config = dict(
    model='self-supervised image encoder',
    dataset='fractals drawn by 1,000 iterated function systems, in grey',
    train_examples=295000,
    image_size=32,
    crop_scale_min=0.2,
    horizontal_flip=True,
    color_jitter=0.4,
    method='vicreg',
    arch='swin',
    norm='layernorm',
    norm_position='pre',
    activation='quick_gelu',
    mlp_ratio=3,
    head_dim=64,
    fused_qkv=True,
    bias='none',
    qk_norm=False,
    parallel_block=False,
    inner_norm=False,
    patch_size=[2, 2],
    depths=[3, 6, 6],
    widths=[96, 192, 384],
    projector_hidden=1024,
    projector_out=512,
    projector_hidden_layers=2,
    init='torch_default',
    residual_init='none',
    optimizer='soap',
    beta2=0.99,
    lr=0.0025,
    beta1=0.95,
    shampoo_beta=0.99,
    eps=1e-08,
    precondition_frequency=10,
    max_precond_dim=1024,
    one_sided=False,
    adamw_lr_other_params=0.00071,
    grad_clip=1.0,
    steps=5100,
    batch_size=256,
    epochs=4.4,
    lr_schedule='step',
    warmup_steps=250,
    weight_decay=0.0,
    adamw_weight_decay_other_params=0.05,
)
Rows from block 5 of a small self-supervised image encoder, named by matrix and row number. Rows with one number belong to one neuron. Each number is 128 + 24 x the weight over its row's rms, rounded and kept within 0 to 255. All counts start at 0. Numbers have three digits each.
After each neuron's rows are labels from the 100 images, of 14848, where the neuron reaches its highest value: "responds to" is what is common among them. Only what is clearly more common there than usual is listed. The data: fractals drawn by 1,000 iterated function systems, in grey. In brackets: how many of the 100, against the usual share in percent.
# fc1: MLP up (model.blocks.5.mlp.fc1.weight, 576x192), inputs 64-127
# fc2: MLP down (model.blocks.5.mlp.fc2.weight, 192x576, transposed), outputs 64-127

fc1.416:112086183136149143144145125112121164119107103140120107121106134138117088142076169123138118113103127111145138121139118147104137129107132153126147123091117163113148120110113135109168138116098094
fc2.416:145112091113150175121142093157099116120114113095128090175095164097109149111168134161146127088135155106109136147122128129124139161154178092138141159119146142124106165147138092122105133127144122
responds to: sparse (67 vs 26.3); two maps (63 vs 25.7)

fc1.532:116152109110058113127123157125121136123161126149158130141100124162119141114146134121112153085076100143136128090137082120126130132119146161109136132113123115114130106129177099115143131131130109
fc2.532:129130154129156143108173097178131100128136130139140119099124146103139108164135125152140110125163155133099160121148130149108162110077095151119112149159099155112097143160131141149094118111120108
responds to: two maps (97 vs 25.7); sparse (96 vs 26.3)

fc1.296:114128101168097138093125143147148147088121162162113157130124104128134110155127085148074092086090167114111147117131137146137132105156146113106126089178124166127066093109130149114128124139138142
fc2.296:081149133111138114128135135117112106136149149110125125118114173153127143118107174159101135156099088182118098144148121114103109122105131115122119151116105125135129188136128148150108111115142117
responds to: sparse (82 vs 26.3); two maps (59 vs 25.7)

fc1.203:079163157129120160095086167124083137115159095111165132142082139157164133149169139111142102134130138146127097110137130138145156105103141171171145116148166118116164127124146075160099111094125090
fc2.203:109169138109154126124126098139150166133121075115159111147132117118112109131158174096109101163146151122112142151133111127129137130091131131084116079106138138118120112075095098101157128107109121
responds to: dark on light (98 vs 30.8)

fc1.511:112150152133137118175106143105080106146113105099139113111111171137079156173166104109093117133128153112116092158136143122085106129119136138131130099133121141085101129131159108081096121117130141
fc2.511:165120098129139121096155120141155138072121157117144134115129114091145112076120155156178141148132105126126121097108135166150124155130131160130146166117140109185157142110118178168127119108105102
responds to: dense (33 vs 9.7)

fc1.107:147132111154148111123158061069113116156139151161116147076118069143157143114116098085118141156146136123139122089132144162120160124144134133136090137134107156128141105135111128139160125106128100
fc2.107:087107137137140085190134155135128131152115162148175142112118159084140160131110115155128129127141110133114156145115124113162114129132122097159157126182106125128147059143127125090148122109172145
responds to: dense (40 vs 9.7)

fc1.126:118132119130148119122131123072143098162141111130128149149137153130123175130149148155137127121127114113115117131139120091072147138102164118148139138127128123144100145088099130145079116112090122
fc2.126:144148126134144148114122126171144150116128122153123125106118154079118142165154122082161115131158150114126123138146101128163144144166069168123076120128106092086121100131125148096131155110144111
responds to: dark on light (100 vs 30.8); sparse (93 vs 26.3); two maps (85 vs 25.7)

fc1.406:128149082146121120149137154106136115145142137138162074146150114124142155151105131128113124139115145126155104136145123153062158127153123148147099125103091142141134104117106126112105154108127113
fc2.406:133120139144134135112110135139145159095139138130125182156142136105123157094121111123093131137110110156106103133113138121131176137137162123127171081125155095070157134144111143163117111155144108
responds to: sparse (93 vs 26.3); two maps (85 vs 25.7)

fc1.565:159101101122143083113121155127149123178140119157131113142106148142104137114117112127115142134156114115117141102146135141108145133141144139129106133136117120157188106172142152119131074148106136
fc2.565:111122152119124142150158168102127111130070148108131122117142163120142095129148120107122140119081087162116114145141111159161109135118090164109152153123127144096098123081127122141151165125185110
responds to: sparse (67 vs 26.3); two maps (60 vs 25.7)

fc1.287:166118193088134112131138162145137100098159117085109153156126121148106122115140163151163151143102143145111086135102180110156105107114148146140100203107149182123098137130107089136140135109074121
fc2.287:076117090116137125107132124145142182126111123136135100119127122108174125141147133133149090149093138144160153129141094166127117172118117130124157152144061110134133100146121149095104122140136105
responds to: two maps (98 vs 25.7); dark on light (98 vs 30.8); sparse (97 vs 26.3)

fc1.37:139105112137067117091136142131145120142107157152145117099117123128154127116175145097095135138099129116192134153135140094101128101121108166118125120147127142105186119085154141102122181132134164
fc2.37:123148115139143114152170116120129176132170131089152166143150142146106166127078146142112112136117156148099149127134125169172126166161148124107135160116136139158132140170117108133148085128099105
responds to: sparse (78 vs 26.3); two maps (77 vs 25.7)

fc1.433:098105157113120118152139151115083144140166114149081127129117157100134103162137139132154067108151131157157122104137102163102164105094134173094101115110111104116161109084094124119087130134133136
fc2.433:117116128107152134135128122130120146179107119171120121160130170089095124148141131105123095104090123140140146140146133175106134145141157132113138124096106150091135117144123151130091158161106159
responds to: sparse (93 vs 26.3); dark on light (90 vs 30.8); two maps (78 vs 25.7)

fc1.474:100132112110124095114160116161150127125138108122182110102119113164113153134145111108114148111128123120137142160128091115147114107151116139115137105168164129100159143150154138146152121112125112
fc2.474:145086101138128160112075147106109116109132150106116152170134093117096111150083107138123181144073098137123131152125164110116146145124094100174143153141147137133099084130151146115149105126116139
responds to: dark on light (100 vs 30.8)

fc1.161:103149169140097128110137073150118159154144092117111126141120122102122106106110126124120128137108117118107137133149137145137143177103157120142158094130125123140165140191154097093082137137124130
fc2.161:131114124142159133162124150111125066104136128162170126163095109169082160113094132110141132138127169122128134088118107124135102107150136122120129138111130134105114127141143112121131136082129165
responds to: two maps (60 vs 25.7); dark on light (60 vs 30.8); sparse (53 vs 26.3)